A small multi-label image tagger, trained from scratch.
Model: 3.89M parameters, arch resnet, norm batchnorm, activation relu6, depths [3, 3, 3], widths [96, 144, 208].
Training: adamw at rate 0.0021, 18900 steps, batches of 128.
Data: 195000 training examples, 12.4 epochs.
Rows from block 5, named by matrix and row number. Rows with one number belong to one channel. Each number is 50 + 10 x the weight over the matrix's rms, rounded and kept within 0 to 99. All counts start at 0.
# convs0: first 3x3 conv (model.blocks.5.convs.0.weight, 144x144x3x3), inputs 102-107, a 3x3 kernel for each
# convs1: second 3x3 conv (model.blocks.5.convs.1.weight, 144x144x3x3, transposed), outputs 102-107, a 3x3 kernel for each
convs0.29:40 38 31 48 45 36 49 48 39 60 55 42 57 53 43 51 46 42 46 37 36 52 45 41 67 55 51 32 37 40 31 41 43 28 39 45 39 50 52 44 53 55 34 45 44 54 58 57 53 60 59 43 53 55
convs1.29:47 48 49 51 53 57 45 52 54 49 41 44 36 31 35 39 36 37 42 48 50 46 51 50 49 49 48 43 46 44 49 48 48 49 48 47 55 57 60 55 54 57 54 53 55 56 55 47 55 57 55 50 55 50
convs0.30:41 36 29 43 37 38 42 46 51 33 51 58 42 55 60 55 57 58 34 38 51 40 57 64 52 62 67 42 43 46 46 43 47 56 50 46 58 64 55 55 56 52 42 49 56 43 49 43 46 54 48 43 50 51
convs1.30:65 44 37 45 37 37 33 40 52 53 54 49 53 53 51 48 47 42 45 41 48 38 26 46 41 38 48 65 55 51 65 44 49 55 52 58 50 38 34 39 36 37 30 36 52 61 59 62 55 60 64 55 68 68
convs0.31:52 46 33 56 46 33 52 42 35 55 43 38 53 45 40 51 43 42 44 39 36 51 47 47 65 58 57 35 40 44 34 41 43 30 37 41 47 53 53 41 47 53 26 35 49 55 55 56 49 51 52 40 44 48
convs1.31:49 50 47 51 52 51 39 45 46 40 33 37 33 31 36 39 35 43 42 46 43 46 51 43 46 48 38 46 48 43 51 50 45 49 47 42 50 54 60 49 50 55 48 48 53 56 57 51 54 56 55 43 49 44
convs0.32:54 56 52 52 55 47 43 49 45 51 52 58 45 45 59 38 45 56 49 43 49 52 44 49 54 54 52 50 52 52 41 46 50 39 43 40 53 55 54 48 53 51 35 48 51 40 45 50 36 42 46 35 41 46
convs1.32:45 46 54 41 43 47 39 34 36 57 51 46 59 54 49 60 57 52 39 44 41 37 43 42 37 42 47 40 40 36 50 46 41 49 51 45 48 51 53 52 54 51 49 57 53 52 58 52 54 58 54 54 53 52
convs0.33:44 32 28 49 08 15 56 42 36 41 39 43 49 42 41 54 41 36 48 64 70 56 65 67 48 60 58 49 61 63 36 53 60 39 39 51 68 53 40 63 37 28 72 60 52 55 38 60 55 35 45 56 49 47
convs1.33:60 57 58 47 25 41 53 36 27 61 63 63 57 57 54 57 56 53 68 59 57 60 54 51 50 53 56 43 36 37 55 31 26 67 48 38 63 59 58 52 45 55 60 30 46 38 34 39 50 38 41 74 43 38
convs0.34:56 65 72 59 67 66 52 57 62 52 49 46 50 49 53 51 53 57 55 58 61 35 39 41 24 24 27 34 36 29 36 33 28 28 23 24 71 68 54 73 66 49 71 63 51 24 28 40 25 31 40 33 36 47
convs1.34:50 56 61 58 55 59 59 58 60 54 49 46 48 41 38 47 40 37 41 41 43 44 47 49 44 52 52 47 52 53 53 61 61 54 60 62 59 59 62 63 60 59 61 63 60 63 64 59 61 64 64 59 62 60
convs0.35:50 49 60 48 35 62 56 58 73 39 42 41 35 34 41 34 34 40 49 59 61 61 66 64 61 58 57 61 66 65 62 63 60 53 50 43 56 39 53 51 32 51 57 57 67 59 53 55 57 42 51 67 59 65
convs1.35:62 58 60 51 37 45 47 41 44 59 59 58 56 55 55 57 56 59 65 58 56 61 58 48 59 51 48 52 52 54 49 53 47 52 54 51 61 59 53 56 36 44 57 23 29 43 39 40 51 42 47 59 50 51
convs0.36:65 74 70 62 66 55 48 47 55 48 45 50 52 50 51 39 44 46 51 61 53 29 43 48 29 38 38 55 53 56 52 59 56 52 56 52 38 46 42 35 39 25 43 30 37 57 56 54 66 66 57 75 65 57
convs1.36:40 46 68 47 49 60 57 60 65 54 58 61 57 59 60 61 63 61 45 48 52 53 55 56 56 57 58 43 45 67 51 65 79 57 73 81 56 45 57 46 40 48 40 41 38 52 61 59 61 72 68 67 74 59
convs0.37:46 35 28 49 43 39 56 62 60 41 54 50 52 58 56 63 64 58 39 49 64 39 61 69 35 52 56 50 45 48 49 44 53 57 49 59 60 52 41 56 45 40 50 48 46 44 38 27 54 39 29 57 53 48
convs1.37:51 48 41 43 34 29 29 28 41 50 48 44 51 49 52 49 47 47 51 42 38 53 39 41 54 48 47 70 59 52 72 50 45 57 42 62 37 38 50 33 33 40 28 29 53 57 54 59 44 47 58 42 53 63
convs0.38:54 44 30 65 44 19 62 47 28 49 49 54 44 39 47 38 37 43 50 54 62 47 56 68 50 58 71 54 47 42 55 51 44 60 56 49 46 53 48 49 43 36 36 36 41 47 42 41 52 36 29 46 31 28
convs1.38:51 44 38 56 47 38 56 45 34 32 45 56 32 41 57 33 39 53 40 43 41 41 38 32 43 36 31 52 52 38 58 57 46 53 45 38 45 45 44 42 44 40 38 34 27 59 53 46 59 53 46 54 49 40
convs0.39:58 54 40 56 52 40 46 44 38 50 44 40 46 41 39 51 44 45 47 49 56 55 57 65 60 60 67 68 57 58 51 48 46 47 45 43 55 54 51 50 57 56 36 41 54 44 43 41 33 35 36 26 23 34
convs1.39:55 55 52 42 40 39 27 26 29 41 41 47 40 45 55 49 54 57 34 35 34 35 39 35 30 32 31 67 62 52 61 54 44 50 43 36 47 55 57 42 48 53 41 51 52 63 60 52 56 56 50 50 48 46
convs0.40:58 46 30 67 49 25 61 48 25 51 48 39 46 43 33 41 38 36 63 63 69 60 61 70 55 56 64 58 49 50 59 51 52 64 58 57 52 50 45 57 49 43 44 37 31 44 36 35 51 32 28 45 24 22
convs1.40:51 40 39 54 38 36 49 39 33 35 49 56 39 51 57 37 46 51 27 36 39 26 28 25 26 26 23 52 49 44 56 51 48 49 42 40 48 42 42 42 41 39 28 28 23 55 50 44 55 54 45 50 50 41
convs0.41:34 44 47 39 47 50 37 50 52 48 47 46 47 47 47 53 52 49 36 38 43 31 31 40 25 27 33 35 36 41 31 33 37 31 36 34 47 41 32 63 58 41 64 62 48 34 32 36 40 39 45 44 48 52
convs1.41:48 52 58 54 56 63 61 62 67 47 44 50 39 39 43 40 37 42 50 51 53 54 54 54 53 53 52 48 47 48 52 54 55 58 59 61 56 53 53 62 55 52 68 60 58 51 52 50 58 57 54 57 59 57
convs0.42:46 40 21 55 36 11 74 62 29 43 39 39 50 46 51 48 48 49 43 53 55 47 60 66 43 55 64 58 59 55 55 50 49 52 47 39 41 34 32 60 41 33 67 65 50 58 49 43 64 46 31 72 63 48
convs1.42:50 36 30 64 50 32 62 57 37 43 54 65 43 46 58 43 44 51 48 45 40 51 55 45 51 57 48 50 43 31 52 45 41 63 53 43 57 47 39 50 39 36 48 45 40 41 34 33 49 37 26 52 35 27
convs0.43:44 42 38 43 14 19 53 47 44 48 38 40 51 43 43 56 43 42 50 64 67 55 63 64 54 61 56 52 65 63 41 52 59 32 34 43 66 54 42 61 38 31 70 61 59 58 51 65 57 41 49 54 53 54
convs1.43:57 52 57 51 30 43 57 44 38 60 65 68 56 59 60 59 57 56 64 58 56 56 57 51 48 52 54 41 32 35 50 31 29 65 49 41 65 60 59 56 46 53 68 40 46 36 32 36 49 36 37 72 46 40
convs0.44:48 39 44 38 51 63 44 58 53 57 52 50 61 52 46 55 49 45 68 58 58 71 65 57 72 57 56 66 59 46 66 46 30 52 33 29 45 31 45 47 55 65 51 68 63 54 48 48 49 48 51 46 40 40
convs1.44:43 41 37 41 36 34 45 24 29 53 55 57 52 52 55 44 49 51 47 55 69 50 55 62 50 49 51 31 31 47 25 12 42 40 39 62 69 58 56 61 48 51 51 27 53 44 39 30 38 32 39 38 45 62
convs0.45:52 52 36 67 54 31 64 51 32 50 49 42 47 42 38 46 39 36 49 46 48 53 50 53 57 55 64 46 44 45 46 46 44 48 46 44 45 57 59 52 50 55 33 33 49 55 54 50 56 50 44 43 40 39
convs1.45:54 49 47 53 51 46 41 42 41 31 35 51 31 33 50 34 36 50 43 40 34 45 43 28 42 40 22 54 53 40 62 58 45 57 50 37 51 52 54 45 48 48 38 41 38 57 55 45 54 54 47 44 45 39
convs0.46:52 54 56 48 48 53 43 50 47 56 47 39 54 48 39 53 48 39 46 43 38 63 61 51 68 64 57 53 56 72 39 42 61 39 49 61 52 57 64 45 59 66 27 51 53 39 44 50 24 39 41 11 19 30
convs1.46:55 60 71 42 44 58 22 19 37 51 44 38 50 46 44 56 51 51 14 20 13 23 31 22 30 35 29 41 46 49 38 43 44 42 40 35 50 65 76 50 61 68 51 55 67 44 56 59 41 52 54 35 40 44
convs0.47:50 53 48 64 59 51 50 50 43 59 47 35 55 45 35 51 39 37 43 38 32 43 38 39 55 47 50 37 42 48 34 43 49 34 43 49 47 56 57 55 58 59 33 38 44 46 51 55 44 49 53 31 37 45
convs1.47:56 51 48 52 50 48 36 39 44 45 38 39 36 30 37 39 34 42 30 42 38 28 44 37 28 37 34 45 54 52 52 58 58 48 53 51 51 57 62 51 53 58 50 52 52 58 58 57 58 58 58 51 57 51
convs0.48:49 48 58 44 30 50 57 46 75 60 60 50 46 46 45 49 45 49 58 54 51 72 73 69 66 75 71 44 45 41 62 60 53 76 68 61 62 59 67 48 42 55 35 32 65 56 54 55 39 35 32 60 49 57
convs1.48:68 50 54 44 41 46 25 32 40 50 50 54 55 56 60 58 61 63 61 65 56 58 63 58 45 47 53 52 62 61 33 50 55 34 40 40 61 44 40 46 19 17 58 42 39 51 53 66 48 46 58 47 50 51
convs0.49:55 45 27 62 45 23 62 47 25 51 47 42 47 40 42 46 40 40 48 47 47 51 56 57 60 61 67 42 44 45 42 45 45 41 44 44 46 51 51 44 40 42 24 34 45 60 58 54 55 52 45 46 45 42
convs1.49:49 47 43 52 52 45 46 46 39 33 35 53 32 34 51 36 37 51 47 44 40 51 48 39 51 47 35 52 50 37 56 52 42 54 49 38 50 50 50 44 47 45 43 40 38 59 56 49 53 56 51 45 47 42
convs0.50:78 77 82 64 54 68 54 49 61 38 37 33 37 38 47 33 38 44 62 61 67 56 56 49 46 37 30 58 48 48 56 43 41 58 50 43 68 68 77 56 44 55 56 42 53 38 37 42 51 41 43 65 62 55
convs1.50:84 71 61 71 57 47 58 42 40 40 42 47 43 47 52 40 47 51 26 31 25 27 34 29 26 29 25 70 70 61 72 70 69 66 64 58 65 66 64 52 51 51 36 39 35 62 57 50 60 59 49 54 57 48
convs0.51:63 55 34 65 56 40 43 47 41 64 56 53 56 50 46 52 41 40 43 44 50 47 43 56 57 46 57 50 48 46 46 49 49 41 48 51 74 62 51 62 57 50 48 50 47 60 51 43 56 47 38 36 30 30
convs1.51:30 32 43 29 36 41 28 37 36 40 49 54 40 49 54 45 49 52 46 47 45 38 32 38 38 36 36 24 35 35 26 42 39 24 41 41 56 49 50 47 48 51 30 33 30 51 48 50 51 52 51 47 50 51
convs0.52:66 61 63 55 31 55 60 56 70 38 40 39 39 36 42 37 33 39 55 58 50 58 55 38 52 46 34 68 59 55 63 56 54 66 53 50 46 41 52 39 18 42 47 48 59 62 51 43 63 46 41 77 69 69
convs1.52:56 54 61 43 40 50 41 47 50 55 58 61 60 62 61 61 65 62 50 54 58 51 52 55 54 56 60 51 51 55 47 49 54 48 53 57 56 59 56 49 40 49 49 39 43 50 49 52 54 59 71 64 69 73
convs0.53:63 57 45 41 34 38 29 33 40 58 55 50 50 48 41 52 46 37 21 36 50 45 69 81 59 76 83 30 40 54 36 50 65 58 68 74 72 61 62 61 58 51 43 46 44 63 53 48 49 37 33 38 40 42
convs1.53:54 46 51 42 47 54 36 38 40 56 49 49 54 56 55 49 52 51 59 60 61 57 53 55 51 52 51 59 55 47 49 27 19 49 25 23 50 33 36 31 27 54 49 53 77 64 53 50 47 45 41 49 44 53
convs0.54:34 23 22 44 37 39 47 54 46 59 42 46 49 39 43 46 48 45 39 49 55 38 43 56 48 48 60 35 41 35 41 49 47 49 50 49 46 45 47 46 46 55 56 54 56 43 36 35 47 42 38 47 44 38
convs1.54:47 44 41 43 37 36 45 46 40 57 56 58 50 51 56 42 39 48 48 46 46 45 45 46 39 41 44 43 39 45 34 39 36 17 23 27 49 59 71 49 60 65 52 58 59 53 55 57 54 58 55 61 59 56
convs0.55:34 36 46 38 35 42 40 35 39 50 48 50 48 49 52 50 50 53 43 46 43 54 56 56 60 59 54 52 45 41 49 40 40 45 39 37 43 41 54 41 39 47 44 42 49 58 51 46 55 47 45 53 48 44
convs1.55:50 57 48 41 54 48 39 49 45 55 53 54 51 51 53 52 53 52 55 53 47 53 51 47 48 46 48 50 47 43 50 47 46 44 47 49 49 38 38 44 43 42 54 53 49 54 51 48 51 46 48 45 46 50
convs0.56:54 61 54 54 56 55 47 49 48 55 52 43 56 47 44 55 48 45 45 43 41 59 53 53 63 59 60 54 57 66 39 43 57 34 41 53 48 50 46 54 53 54 40 45 51 34 45 43 31 40 40 14 22 32
convs1.56:62 64 65 52 53 56 36 34 45 43 39 35 41 39 40 50 45 45 35 43 40 38 46 43 39 45 42 49 57 55 44 50 49 42 43 39 55 57 63 55 55 55 58 59 63 42 53 55 34 44 49 24 31 36
convs0.57:51 44 54 46 33 54 58 56 77 59 56 49 44 46 49 40 41 46 59 56 53 71 70 65 63 61 56 49 52 47 61 56 52 75 63 60 56 52 65 43 29 54 36 37 65 57 44 40 46 30 28 60 48 58
convs1.57:65 50 58 41 36 44 28 36 42 56 56 59 57 58 62 59 60 67 60 68 58 59 62 58 50 49 52 52 57 59 42 55 56 41 47 50 61 54 48 54 18 23 60 32 37 51 52 61 57 53 67 55 60 61